config.toml
dataset = "rendered scenes of toy objects such as cars, trees, mugs and chairs"
train_examples = 195000
downsampling_factor = 8
encoder_drop_path = 0.2
encoder_widths = [256, 448, 784]
nesterov = true
adamw_lr_other_params = 0.00093
weight_decay = 0.04
Rows from block 8 of the encoder of a small image VAE, named by matrix and row number. Rows with one number belong to one channel. Each number is 500 + 40 x the weight over its row's rms, rounded and kept within 0 to 999. All counts start at 0. Numbers have three digits each.
After each channel's rows are labels from the 100 images, of 14976, where the channel reaches its highest value: "responds to" is what is common among them. Only what is clearly more common there than usual is listed. The data: rendered scenes of toy objects such as cars, trees, mugs and chairs. In brackets: how many of the 100, against the usual share in percent.
# convs1: 3x3 conv, stride 2 (encoder.blocks.8.convs.1.weight, 192x192x3x3, each kernel summed), inputs 64-127
# convs2: expand pointwise conv (encoder.blocks.8.convs.2.weight, 784x192x1x1, transposed), outputs 72-143

convs1.90:387517520437510471507538512482491499520554504510556588482482465537499568578498429483486485469518468516512538485527483574484582476415450439530502514531499554466499540418430506554514501504491465
convs2.90:497443558499540516523473579495467450469430514513480527519488503601523552470483471555483496511452477407448517523515346503512538541485525489546436519507442515521528482489508475484480516556502529483460463550459515558480
responds to: ladder (27 vs 6.8)

convs1.68:489516430523530510454530515539435463514485449538478494596447500460482508523575474447479567502409489510462501489542539585536555500443566500492582504502563454519567500430470459469496484526463513
convs2.68:512469573480502524512467424473517451506510452510472482491506519507466518545483508510464488507549494503482586550535466528479539412524507509504492506506474513516530489529577522483504493488554528525457591492476549506496
responds to: white object (36 vs 15.6); its colour: white (25 vs 8.4)

convs1.50:420464537478430488545523474518518516469524545576541500520521503547441516529544553533480547478515527541507524539509528498503557558502515513509533560539529491511535516524508470526487517451572450
convs2.50:500521476483529468456450497560464477496478491519469417512504483459492559531493470460471517518491562499542510441472531533539469530529519447455545504457543461478490506530455477473484457545525458525415450558529479454455
responds to: count: one (70 vs 33.3)

convs1.49:457518553534544468553491516438471507484432547545489531485523572466454502498465507537463508536489519567560487458527541472523479525545497577438515508518489501452477509470503514469453511521583458
convs2.49:526415568502516456452496486558526490491536536490475434545436469473516561509613473501522538468489523440500536442443487526489443516459515443447524509441487499506465481439549503484495486461484454481524483515527502481431
responds to: count: one (86 vs 33.3)

convs1.179:470495529456442518506461547483502529501520508484523477512524486511534464448503529520520424513534473491519496533489506483538438538463494506443448484494555494520460515518452551511575603470471490
convs2.179:500585515474383489490500445542416444485456526529509530443501499497517486508404502551568494482489495416478440500483536450557483472460473493493389514497448500573492380446544503495518466488529504505497420544455584566520
responds to: light from behind the camera (51 vs 25.5)

convs1.144:495578527481514531485475581455477525521497499547583570478501482535487522540530495499515415499453514461549520480424536505547535538450422415502497513463438507488530533486469435575527424520547427
convs2.144:485522528459487492495457469485488534434495469405549477487512470474487543505544417512427497456508568516528531515501504499520507536562518507483574524509483467460509474412440498522486553513482512557493465425450458438486
responds to: table (30 vs 6.8)

convs1.125:464432419485534559505472413519515476474515506552527447479397524556561455484520441529437557519525468548466515473525459500507532514500517509462522514438490479497499529484544490532459479529491451
convs2.125:485481479593585464458519467537485547490473536446463551520471480529500521450463517413507464506470466555511452496462459538597469503516535482448489461476535487456453570444544650583516458458601464599520486450432575480501
responds to: hammer (27 vs 6.1)

convs1.43:462433418540457475502557484543492447492433492493532451513479475540478450485424568508466481433480522554548588530461489448507542469511481500508495535499522465511568490443537462429424529487474518
convs2.43:440460586540417498498533531462516575491478478519564484549492535471429469498511554499499498493497497469465485469484457503473504519512509507537442494484567503509517507446573527450423526455503500518593457453470539383598
responds to: count: one (68 vs 33.3)

convs1.70:466497585464513526514517492493479528552491511571499487482586561503449478486456478456480530492503517631509525466493471512491562544501471524608525463501448500491452534557543526449558546507533555
convs2.70:482465489571486476487503562520513522503563470512474504559488530509529532503546499508491554507470489515473531491475408490516481508497509466504517506490484535509498513399613574494441470529498475520544499484473542485494
responds to: count: one (70 vs 33.3)

convs1.149:496453529432474485509506519436485430562421512500538510514529528547466443518512447499542526445559486501526483486472499651437459517551435520460527546471524500479491482540455457458459497569450466
convs2.149:525443509461474540535496508489476462269562509462550504504420517398498494507463537559490474546494567520512514507525458468527527528517481515482522535529584498493536503531401475490486503448536527522568530479572542505539
responds to: purple object (39 vs 16.2); blue object (36 vs 15.9); its colour: purple (26 vs 8.6)

convs1.86:504479540485391441512487459448468540428455499498469519510524486489525431558483463456591471537529483485503553512478563493473442464515549501527527531502536541424443508500595497511488512485508426
convs2.86:497539500503497548530498497497492515540478549570478520458450499443492464469530514447460555432460516470425603545551452536452534535483440567480560509538366448478577540467453543470580534497529539494471528566535520497468
responds to: ladder (32 vs 6.8)

convs1.94:431475461518438475523487486562455450539444528496456584497410585530459465465508444512524456465486473480559540541430481536513470498480486509483489521517466538463509535485485499535518500443437455
convs2.94:529414460538461502498510412479523504487528517525528518503484531578502451508520458493530512481500490474444535486491498479518497520505510520463364462494501492497523507535601467546563492500472497510383474467552524414410
responds to: car (28 vs 6.4)

convs1.165:502528511438568502546538499523476494488479532529486503484444512567412444439483519526488519450453553537552422471493567510537502484465386468496481507519397514527424495451507522430490536550586527
convs2.165:484592490499549465477517485528450542445485493436407415457536487443459443524519487487474471497518480487492522455479520520503468526513464478502534486459516499500482485452498460446497478470482451459555465467517492549471
responds to: count: one (79 vs 33.3)